A small audio captioner, trained from scratch: encoder norm batchnorm.
Rows from block 8 of the audio encoder of a small audio captioner, named by matrix and row number. Rows with one number belong to one channel. Each number is 50 + 12 x the weight over its row's rms, rounded and kept within 0 to 99. All counts start at 0.
After each channel's rows are labels from the 100 clips, of 14976, where the channel reaches its highest value: "loudest" is the band of the loudest frequency at the time of the peak. Only what is clearly more common there than usual is listed. The data: simulated sounds of rotating machines with and without faults. In brackets: how many of the 100.
# convs1: first pointwise conv (encoder.blocks.8.convs.1.weight, 112x112x1), inputs 0-111
# convs3: second pointwise conv (encoder.blocks.8.convs.3.weight, 112x112x1, transposed), outputs 0-111

convs1.50:62 46 51 57 31 39 43 40 34 40 33 38 48 75 51 51 48 46 50 60 44 42 48 59 52 59 48 34 55 64 66 60 65 51 43 50 84 64 34 35 67 53 45 60 58 31 60 36 54 40 45 47 36 50 68 30 38 49 52 51 69 53 40 55 60 59 46 44 35 62 39 50 23 41 57 49 41 35 49 66 46 52 44 62 42 66 42 41 49 59 41 52 56 54 44 37 38 67 09 56 44 41 59 57 60 48 14 66 61 48 41 35
convs3.50:36 54 64 34 46 45 49 57 74 49 50 60 70 60 68 58 54 41 57 54 64 59 36 46 51 57 39 45 72 60 54 52 52 52 30 54 66 51 64 38 67 42 15 53 49 40 33 64 47 58 60 62 27 33 35 50 43 40 75 39 62 49 48 56 34 44 40 54 46 61 68 44 58 55 68 58 44 47 39 69 55 59 37 58 52 50 52 48 60 35 67 29 50 46 59 28 55 52 54 63 35 53 48 40 47 30 72 49 48 34 40 81
loudest: 250 to 500 Hz (32)

convs1.33:53 52 51 30 55 67 40 41 50 50 36 38 43 46 61 49 46 50 45 59 78 51 66 39 35 65 49 60 50 50 56 43 54 37 49 99 66 63 47 63 56 27 66 56 58 42 45 38 65 42 46 38 52 35 50 42 38 53 60 55 43 51 57 45 56 72 58 43 50 45 35 43 53 48 58 44 46 54 48 49 57 64 52 75 66 54 31 24 50 48 65 56 63 64 29 52 50 49 48 56 52 36 49 49 33 41 60 43 50 45 41 66
convs3.33:65 65 77 47 56 49 73 53 58 44 62 65 37 58 61 50 45 42 62 40 41 58 41 74 33 46 61 69 55 18 69 65 36 48 40 57 43 51 56 46 40 32 48 48 64 46 64 41 54 33 43 37 50 69 42 45 61 58 58 68 56 54 56 49 69 47 60 46 54 27 51 52 46 59 49 68 54 42 54 26 56 42 62 33 47 47 78 64 47 67 53 69 54 48 47 56 52 63 46 29 47 52 27 48 58 53 65 47 45 68 77 52
loudest: 2000 to 4000 Hz (39); 250 to 500 Hz (33)

convs1.81:28 59 50 44 65 42 23 54 46 35 46 54 46 57 30 35 58 39 53 68 71 53 41 37 54 36 24 46 40 53 49 35 63 48 38 56 33 55 47 56 60 43 30 65 37 49 52 76 62 27 73 62 32 34 62 58 55 59 53 37 49 58 49 52 53 40 40 38 54 50 66 40 52 50 54 45 62 34 54 69 40 59 53 40 36 22 41 40 52 59 47 32 39 66 75 46 60 42 45 39 31 41 41 43 61 42 71 51 58 63 48 43
convs3.81:74 47 48 48 59 30 58 63 48 46 56 64 44 38 36 48 51 61 51 60 26 62 25 27 67 47 43 63 48 54 56 46 69 70 47 48 27 53 27 71 50 55 42 32 63 59 42 46 71 54 54 34 36 59 42 74 51 56 36 41 37 58 55 47 49 45 53 64 34 44 52 62 44 34 59 54 58 52 71 63 59 56 71 50 47 44 55 54 48 36 51 56 52 34 86 59 49 59 41 47 58 29 56 50 45 49 52 53 59 31 50 75
loudest: 1000 to 2000 Hz (48); 500 to 1000 Hz (37)

convs1.51:50 54 54 33 33 40 46 78 66 44 55 49 46 64 66 39 56 38 44 51 41 53 54 76 37 58 48 64 54 44 68 54 60 44 53 72 55 54 61 39 57 37 43 54 51 58 71 59 47 74 41 59 61 37 62 40 38 63 57 52 35 61 52 44 53 87 65 42 69 62 45 46 29 42 46 46 63 61 50 30 56 60 60 44 47 76 44 64 73 59 25 40 47 66 49 46 47 52 47 43 49 36 33 68 49 44 41 34 74 42 47 42
convs3.51:84 44 41 55 53 55 59 67 49 66 63 52 39 56 45 41 29 43 47 57 53 41 41 64 37 58 50 49 51 47 34 66 42 50 26 53 55 59 39 36 41 41 46 49 68 46 56 52 49 55 27 47 27 43 57 54 51 22 38 52 40 48 30 60 45 54 16 42 42 59 54 51 53 40 42 63 40 43 22 58 48 61 40 49 66 68 56 53 49 62 53 73 21 61 46 71 43 60 46 30 61 47 67 41 60 43 56 35 35 46 64 57
loudest: 500 to 1000 Hz (38); 2000 to 4000 Hz (27)

convs1.46:48 53 45 34 38 35 35 47 80 65 48 35 46 53 22 41 44 46 48 60 39 63 31 63 43 64 34 61 41 56 44 60 40 50 51 51 71 37 48 48 49 50 52 35 60 42 58 37 48 42 27 41 51 65 48 56 47 45 41 56 63 48 46 67 55 60 38 62 43 50 40 48 57 61 36 35 38 66 52 48 48 83 47 23 46 61 19 39 59 41 38 51 36 58 56 64 61 36 42 50 35 64 53 58 43 54 70 45 54 15 55 62
convs3.46:63 58 58 56 30 36 37 31 47 50 26 58 25 33 36 50 50 38 41 38 46 26 62 48 34 48 34 52 55 52 53 58 26 47 25 52 37 59 29 58 53 47 45 44 58 39 28 17 56 55 69 55 46 55 58 74 60 44 39 32 49 46 55 43 47 28 48 59 50 43 53 63 29 53 34 48 62 43 55 38 70 42 63 54 45 44 33 33 48 43 39 41 35 53 40 49 46 49 63 60 45 63 42 34 33 42 35 55 41 45 51 66
loudest: 250 to 500 Hz (30)

convs1.105:53 54 45 58 58 21 30 33 40 37 65 52 50 62 71 67 44 41 66 51 47 57 42 46 35 26 42 53 39 42 58 46 67 24 43 59 61 53 41 38 54 45 56 15 20 51 43 56 40 28 41 48 34 52 54 40 48 52 40 56 24 32 43 32 55 55 49 39 50 38 59 51 64 45 43 42 62 61 50 37 43 55 70 53 51 58 53 47 60 49 49 62 62 61 40 43 41 73 16 38 60 46 42 54 39 43 38 41 39 51 50 44
convs3.105:61 57 34 44 51 66 52 32 56 62 45 51 46 50 09 46 48 35 58 63 51 39 61 63 89 32 56 61 42 50 36 53 66 43 14 30 62 31 59 52 46 41 47 46 51 51 50 53 71 40 31 60 64 54 63 56 54 59 61 40 57 26 52 40 34 61 70 38 44 55 46 54 35 47 52 41 53 42 59 36 57 50 47 44 41 47 46 70 43 47 61 60 41 51 58 59 46 47 33 59 50 39 44 41 61 64 40 45 67 68 64 59
loudest: 250 to 500 Hz (39)

convs1.62:32 57 46 54 72 42 59 33 68 65 52 59 57 55 74 49 45 57 52 63 71 58 58 57 56 48 52 45 43 59 34 60 50 56 69 99 67 46 64 47 46 23 40 40 50 66 43 50 40 57 30 52 41 46 48 48 55 44 30 55 59 56 32 48 40 55 70 34 59 44 43 63 53 47 56 58 45 77 52 51 48 47 58 69 55 32 70 27 45 51 52 66 52 50 54 46 44 61 36 55 53 40 38 54 69 56 46 58 48 66 37 68
convs3.62:61 55 54 54 52 51 41 64 37 27 52 65 47 46 43 45 41 61 55 00 40 49 68 59 40 54 64 53 48 44 63 63 31 64 49 70 66 23 31 58 40 25 42 29 40 54 61 35 53 45 58 39 51 51 70 36 49 70 49 49 40 51 53 48 36 56 63 56 68 46 46 48 49 57 52 71 40 42 49 56 45 49 59 47 68 42 71 74 39 43 53 52 50 45 48 47 34 48 51 31 52 47 42 43 59 44 41 54 53 43 41 46
loudest: 250 to 500 Hz (32)

convs1.13:38 68 46 55 61 38 29 42 74 41 46 53 75 48 40 35 64 45 44 41 57 61 49 27 54 41 61 78 41 47 44 57 29 44 63 59 16 50 38 44 56 46 58 65 44 46 43 45 45 42 36 47 47 60 60 62 46 55 52 45 68 69 48 34 48 35 43 58 57 65 53 49 48 57 45 45 56 54 58 58 66 17 53 55 25 50 40 55 52 47 47 60 35 39 48 52 46 62 25 39 53 63 38 44 63 26 54 55 61 47 81 36
convs3.13:67 51 50 42 43 62 52 69 56 51 61 65 40 67 54 27 57 46 50 32 47 50 48 34 53 48 28 62 56 40 49 53 57 48 51 37 36 58 66 39 64 43 46 78 52 29 47 46 49 56 51 45 38 47 58 39 58 32 62 65 59 63 52 56 63 53 64 25 56 60 47 62 57 71 36 48 70 59 29 43 55 17 30 62 58 49 39 39 49 54 64 55 25 42 58 49 43 50 41 48 36 34 48 71 33 39 42 45 61 58 38 77
loudest: 1000 to 2000 Hz (51)

convs1.85:53 31 45 54 58 33 71 30 56 39 37 52 52 61 64 13 56 32 29 59 73 43 44 60 67 58 37 47 46 61 44 25 51 50 65 59 44 38 48 51 45 51 61 58 32 49 54 68 54 57 43 48 32 76 49 64 46 66 43 55 32 59 33 43 65 42 48 50 47 73 68 64 56 56 74 52 45 49 59 35 56 44 45 48 46 59 58 38 56 36 43 38 61 43 32 60 44 58 47 34 53 53 32 64 41 29 30 50 44 40 50 52
convs3.85:62 45 86 48 37 72 53 56 47 57 52 67 40 42 42 46 55 41 48 55 56 38 44 47 59 37 73 25 36 31 47 53 45 64 69 49 44 41 30 52 37 42 69 51 62 31 51 66 56 68 47 70 48 49 33 76 58 50 46 42 65 32 62 44 52 62 66 48 45 43 61 62 29 43 34 41 71 31 69 36 59 52 64 50 42 34 48 51 41 57 49 53 70 63 50 58 36 56 35 58 54 37 49 64 54 41 57 70 53 54 34 55
loudest: 1000 to 2000 Hz (45); 500 to 1000 Hz (30)

convs1.86:53 63 42 47 52 57 46 37 60 58 45 54 38 63 93 57 46 47 53 52 49 76 41 51 40 51 36 72 54 50 74 35 71 54 56 71 16 45 53 38 22 44 79 45 50 55 50 49 55 52 42 50 77 57 44 51 48 44 64 49 54 40 49 49 51 50 72 51 54 48 35 75 54 54 42 46 45 49 48 58 46 42 51 52 55 56 55 55 70 60 54 67 42 54 75 60 48 43 62 46 49 62 28 58 53 52 24 40 30 43 51 39
convs3.86:44 60 42 63 56 47 40 49 40 56 66 51 44 56 49 62 47 48 59 56 61 50 50 83 53 43 43 45 36 21 47 59 61 45 67 55 70 49 55 54 55 37 57 62 53 28 63 42 45 46 62 28 32 60 39 41 71 40 28 56 48 60 43 45 63 59 55 69 43 47 43 52 53 53 46 45 41 54 44 44 60 18 52 72 36 51 43 76 46 54 43 77 36 15 50 59 53 47 54 50 67 57 71 42 57 76 62 58 54 54 44 59
loudest: 500 to 1000 Hz (66)

convs1.89:51 47 58 30 59 49 61 50 37 41 51 48 47 53 58 57 53 45 35 53 64 53 58 41 53 73 40 44 62 70 52 34 38 73 48 45 52 56 59 35 64 64 59 47 65 45 34 50 39 71 70 44 29 58 65 58 34 44 54 40 42 48 57 47 57 43 35 48 65 52 75 27 28 44 65 20 39 45 30 17 69 50 56 54 34 51 49 58 58 40 24 52 35 45 56 54 53 42 37 41 50 32 42 46 48 36 35 62 42 53 29 47
convs3.89:41 58 58 44 46 48 70 32 46 45 32 46 71 48 54 19 60 57 53 58 59 52 52 57 47 34 69 56 51 50 49 53 45 47 29 59 61 57 36 56 58 34 31 55 58 44 41 37 56 58 75 43 67 16 68 66 36 51 31 53 45 48 62 39 56 43 66 41 60 46 37 19 47 46 55 25 38 55 64 34 55 57 45 49 50 45 52 52 55 28 40 61 55 18 44 55 53 41 43 50 72 61 66 36 50 57 56 54 53 46 67 44
loudest: 1000 to 2000 Hz (37); 500 to 1000 Hz (33)

convs1.59:32 54 62 61 49 39 70 41 47 40 33 55 75 55 63 55 60 31 58 32 56 34 55 61 53 38 62 61 47 26 57 77 75 66 66 53 45 51 40 28 58 35 63 51 38 39 52 50 43 46 43 52 58 62 40 52 59 53 57 36 57 55 57 52 49 45 43 47 42 31 49 56 54 50 37 48 32 44 38 16 24 41 60 42 41 57 32 38 48 65 50 50 48 68 39 55 32 58 62 67 48 38 54 22 59 51 64 50 41 65 43 66
convs3.59:50 52 42 43 43 22 45 37 71 31 40 71 61 43 53 43 33 47 71 46 32 52 46 41 56 97 60 46 58 76 61 47 59 48 40 51 25 51 58 60 53 41 66 57 63 67 51 46 62 51 36 50 44 34 94 55 31 45 60 51 46 55 43 65 65 49 51 48 48 65 54 64 36 53 56 32 40 43 57 51 39 32 47 44 49 35 50 68 38 45 56 60 46 65 53 50 44 54 50 58 45 40 45 55 57 40 52 45 56 62 54 52
loudest: 1000 to 2000 Hz (32)

convs1.53:54 54 30 47 46 57 54 36 59 43 52 69 74 49 52 58 42 57 42 47 53 52 54 64 64 43 43 66 34 41 33 56 47 32 67 44 41 58 55 31 55 45 48 30 40 57 35 35 59 41 42 65 63 64 51 36 59 61 44 36 33 20 68 60 36 38 46 70 64 43 72 48 66 47 54 42 63 51 76 46 64 55 56 42 48 57 34 27 43 43 42 73 48 65 80 46 47 43 78 56 64 51 47 53 52 40 46 39 54 66 49 53
convs3.53:49 55 55 29 74 46 57 38 64 42 61 40 48 46 34 40 44 69 48 54 22 61 46 38 51 66 62 30 50 48 46 38 26 62 32 53 51 66 29 48 51 33 35 59 40 70 55 66 33 47 45 73 54 25 51 51 50 35 51 42 30 46 46 46 28 40 59 41 42 28 46 36 47 59 77 54 49 38 52 44 54 31 63 29 46 47 66 58 49 48 53 45 48 60 73 55 43 43 60 61 36 60 45 69 57 45 66 57 58 54 41 43
loudest: 500 to 1000 Hz (42)

convs1.107:51 25 44 69 50 49 49 48 49 45 57 44 33 48 42 56 34 62 45 37 36 57 41 37 39 61 53 31 41 60 44 46 80 60 47 57 64 66 28 28 59 38 55 44 44 37 57 55 24 31 56 57 63 46 31 63 77 39 55 46 44 61 58 45 55 45 47 54 54 50 49 71 56 39 50 56 51 50 35 48 59 40 59 64 46 39 64 47 64 49 53 26 62 64 41 55 45 51 69 43 30 34 42 48 81 40 37 39 49 74 29 39
convs3.107:68 57 63 44 38 49 49 53 47 52 52 54 57 51 58 29 50 51 38 48 38 42 46 49 51 59 49 43 56 46 58 56 56 51 33 25 67 60 48 38 41 33 54 58 58 21 77 57 58 43 64 44 29 53 41 32 64 55 71 42 34 82 45 51 37 54 55 46 61 45 44 62 37 53 58 59 37 56 41 44 38 60 63 40 65 37 33 63 46 60 38 57 21 58 42 61 45 67 70 52 39 52 29 34 36 45 62 46 17 40 50 61
loudest: 250 to 500 Hz (30)

convs1.44:58 17 52 40 37 42 61 68 59 56 37 60 38 52 40 51 42 28 63 56 48 36 45 51 54 42 55 49 58 46 73 52 48 50 32 35 64 64 42 61 57 71 61 60 49 51 47 55 55 41 61 49 37 39 43 44 37 31 53 70 56 50 31 57 46 38 54 60 52 39 38 32 36 56 44 45 60 44 56 68 38 57 54 52 34 60 52 44 40 56 50 40 39 66 37 51 32 52 68 70 47 60 56 87 42 49 73 26 25 43 71 38
convs3.44:46 28 44 59 55 30 31 41 62 53 69 38 74 53 53 65 48 43 54 34 62 45 59 49 41 47 56 49 42 48 61 36 41 50 58 69 63 48 46 38 54 48 44 72 52 40 37 59 67 44 56 56 34 75 48 35 48 51 64 73 59 62 54 43 75 46 65 60 58 38 55 45 49 40 67 57 48 54 37 53 32 28 50 63 48 54 75 51 40 74 54 48 44 46 61 40 29 59 37 45 44 57 42 63 33 35 36 54 78 68 44 28
loudest: 250 to 500 Hz (28)

convs1.52:35 51 53 61 63 31 65 67 41 43 48 72 45 55 37 54 46 61 76 47 47 52 26 38 41 72 52 62 56 63 63 51 45 41 46 35 88 42 53 57 70 43 24 34 36 46 53 53 35 67 36 51 43 61 40 38 39 54 58 48 65 77 51 55 48 64 55 65 51 55 49 73 29 63 62 41 46 37 66 54 29 73 41 60 45 67 50 45 50 61 36 30 55 54 43 68 61 51 51 42 47 38 54 50 45 57 58 55 47 45 44 51
convs3.52:62 36 54 53 69 49 51 54 38 23 53 33 50 50 40 48 24 74 47 43 47 57 46 47 55 54 42 42 44 57 36 61 50 46 39 53 50 72 31 49 61 42 81 28 44 56 54 41 42 51 67 59 47 73 42 60 51 41 18 45 47 64 45 35 63 55 56 53 50 48 57 46 61 36 45 56 35 29 46 54 32 50 40 43 52 50 55 58 28 64 72 66 32 46 81 68 44 30 47 66 63 37 50 54 58 57 47 41 66 51 48 60
loudest: 250 to 500 Hz (31)

convs1.23:36 56 66 50 39 50 69 64 55 57 37 44 56 35 47 43 43 59 47 58 60 49 42 36 34 33 53 56 77 48 40 32 27 54 74 46 55 37 55 49 22 29 42 52 53 25 49 65 32 44 54 48 53 70 80 48 36 42 52 62 49 49 43 60 51 56 39 49 54 58 28 55 54 52 46 49 69 65 43 11 50 48 44 36 60 54 54 60 39 39 48 37 59 34 55 50 30 33 55 61 57 43 36 60 57 59 39 46 38 62 35 47
convs3.23:57 42 40 57 39 37 41 28 60 44 58 45 53 57 35 43 51 37 55 46 40 50 56 60 82 44 68 61 40 30 47 47 38 63 24 52 46 48 39 70 40 48 62 35 39 61 67 41 53 45 61 53 47 45 37 84 47 38 66 49 35 47 55 38 49 22 56 33 62 48 64 57 43 40 68 75 49 54 72 42 40 62 36 53 50 55 60 75 30 35 39 49 49 54 53 59 68 56 55 37 57 50 28 60 53 62 48 48 68 50 46 53
loudest: 250 to 500 Hz (32)

convs1.73:38 65 34 58 34 91 47 59 63 49 36 29 42 56 47 44 57 27 52 37 51 42 59 33 52 30 42 54 52 46 68 67 60 50 63 47 58 73 67 24 74 47 55 37 44 55 51 36 32 34 43 51 46 35 44 40 68 65 48 61 69 60 56 51 45 63 52 44 53 46 55 49 54 49 34 41 47 45 56 29 45 46 42 47 44 64 31 49 49 56 64 41 60 58 54 51 46 51 52 70 35 39 69 35 53 46 59 46 21 65 51 35
convs3.73:70 21 50 48 38 59 34 53 60 55 64 58 49 29 48 60 39 56 38 44 47 50 64 37 38 34 37 64 23 55 48 50 21 41 75 41 59 44 56 62 54 67 43 68 64 51 51 57 27 49 39 73 53 42 24 59 23 43 49 43 50 57 34 62 44 66 55 42 51 43 57 45 27 51 52 37 44 51 59 42 47 44 36 57 58 46 46 39 63 46 42 28 28 53 67 70 50 47 61 47 66 43 60 37 41 34 44 61 46 48 62 49
loudest: 500 to 1000 Hz (45); 250 to 500 Hz (29)

convs1.88:35 60 26 69 46 30 56 52 47 57 37 66 64 44 39 41 51 57 51 74 67 43 47 37 46 59 54 50 48 68 46 80 59 49 36 50 49 46 45 63 48 52 55 50 61 43 21 53 49 84 49 65 42 31 38 37 74 32 52 39 37 53 43 59 48 50 67 32 44 56 41 70 51 31 37 40 32 64 62 43 44 49 35 48 45 53 63 68 45 51 68 55 51 49 50 49 43 46 52 65 35 52 70 40 49 39 36 69 50 27 49 42
convs3.88:39 34 38 38 38 77 36 50 65 56 28 31 37 48 56 67 59 58 44 52 47 52 66 41 63 52 58 60 39 38 59 49 27 45 44 69 69 26 62 29 54 46 58 25 47 58 32 48 46 42 53 52 59 56 29 55 49 59 54 28 48 46 60 51 69 54 49 31 46 35 49 37 55 61 43 37 62 58 67 57 31 53 42 41 61 54 44 59 68 44 36 40 51 45 60 36 70 52 32 55 71 50 66 68 41 33 44 51 58 28 46 54
loudest: 500 to 1000 Hz (41)

convs1.102:66 51 43 18 47 42 59 23 53 88 44 50 59 68 58 42 57 70 62 33 60 36 58 27 64 48 49 42 50 53 58 48 38 49 58 35 42 36 38 48 53 57 58 36 47 44 53 51 53 60 70 54 52 57 54 61 58 63 38 42 60 60 37 57 42 36 61 42 56 34 35 42 53 56 53 32 50 28 51 48 29 38 58 69 55 59 56 23 52 41 42 39 46 43 60 37 48 41 78 72 51 36 49 52 53 24 44 59 45 42 43 58
convs3.102:58 62 67 27 58 73 51 49 38 47 56 62 65 31 39 56 37 59 36 47 46 58 47 44 59 39 46 47 63 47 54 42 52 67 41 22 67 65 52 55 37 60 59 40 39 42 52 43 54 49 78 16 59 42 39 48 52 46 48 19 47 30 53 56 58 27 47 44 49 54 42 50 56 35 47 58 51 75 63 33 42 43 48 56 52 77 52 56 54 50 52 62 27 52 60 34 68 46 44 37 62 52 73 54 58 46 66 57 55 63 37 31
loudest: 1000 to 2000 Hz (60)

convs1.42:70 47 61 57 39 66 49 46 48 53 60 54 38 39 33 45 52 66 35 60 54 44 61 56 33 52 54 45 57 27 72 32 61 51 53 48 64 47 52 28 64 41 40 51 11 53 51 37 59 39 72 24 26 51 45 45 46 71 28 65 68 43 42 56 29 40 56 55 44 58 58 60 43 44 45 50 60 38 58 80 35 53 59 53 47 64 56 40 51 63 52 42 51 35 37 52 51 54 39 52 62 37 51 73 54 62 52 44 59 52 77 47
convs3.42:31 51 60 59 62 42 31 51 35 33 55 40 66 52 52 30 63 54 47 66 40 45 37 47 68 52 60 40 67 51 58 41 31 35 47 57 37 41 65 49 50 64 39 68 48 57 35 44 39 42 53 37 57 11 52 50 42 54 48 51 35 56 50 61 47 58 67 54 42 53 48 52 52 42 42 45 62 80 61 40 64 61 60 44 67 67 65 31 65 44 45 49 56 66 60 29 37 39 35 65 35 46 57 44 62 58 28 51 31 65 32 33
loudest: 250 to 500 Hz (31)

convs1.47:51 46 46 65 39 46 64 52 47 49 62 57 56 55 63 60 42 51 57 65 55 34 71 45 40 61 69 45 66 33 49 41 62 43 25 59 70 52 50 44 64 37 56 56 52 42 64 50 35 34 58 59 42 23 59 65 47 47 51 50 43 28 44 59 52 49 38 34 64 58 41 75 40 34 75 51 46 57 44 47 71 24 51 68 37 57 54 38 55 51 44 43 49 36 41 45 61 66 30 50 30 44 32 72 60 59 26 71 61 66 54 53
convs3.47:38 47 17 58 38 58 60 39 51 54 39 44 36 21 43 69 56 56 46 49 52 49 54 67 34 26 52 81 49 46 53 43 27 50 40 49 58 46 58 60 31 46 72 47 18 32 58 45 58 45 48 66 64 64 45 63 54 46 49 50 53 26 57 40 47 36 40 43 61 36 44 58 29 32 37 50 40 40 77 42 40 33 58 49 59 62 51 55 53 53 51 51 57 36 47 49 40 53 35 37 65 40 61 65 46 51 48 49 63 53 25 50
loudest: 250 to 500 Hz (31)

convs1.54:58 37 60 41 53 47 42 54 31 52 64 54 42 50 64 57 65 41 45 60 33 58 40 37 49 49 28 42 64 43 60 34 70 40 76 84 58 73 79 34 50 54 67 56 41 38 46 40 45 44 44 58 47 34 32 40 51 51 45 63 60 44 59 66 68 45 64 67 56 57 40 58 52 71 53 48 62 39 48 31 55 49 51 54 27 43 53 22 33 51 58 71 39 51 65 39 70 52 49 57 37 53 44 54 50 37 52 42 37 38 47 38
convs3.54:45 50 78 44 66 53 71 37 51 51 61 54 34 59 40 46 40 47 59 45 33 47 30 64 52 64 35 42 63 38 56 57 46 58 54 38 43 43 60 50 55 53 47 54 53 60 74 41 61 49 90 50 51 49 60 59 53 65 63 16 62 63 51 66 56 47 48 51 44 36 35 44 54 63 50 52 63 39 43 47 20 27 56 49 46 48 74 59 67 38 67 54 49 39 27 30 61 43 52 51 60 63 48 53 59 41 31 65 64 44 40 54
loudest: 500 to 1000 Hz (44)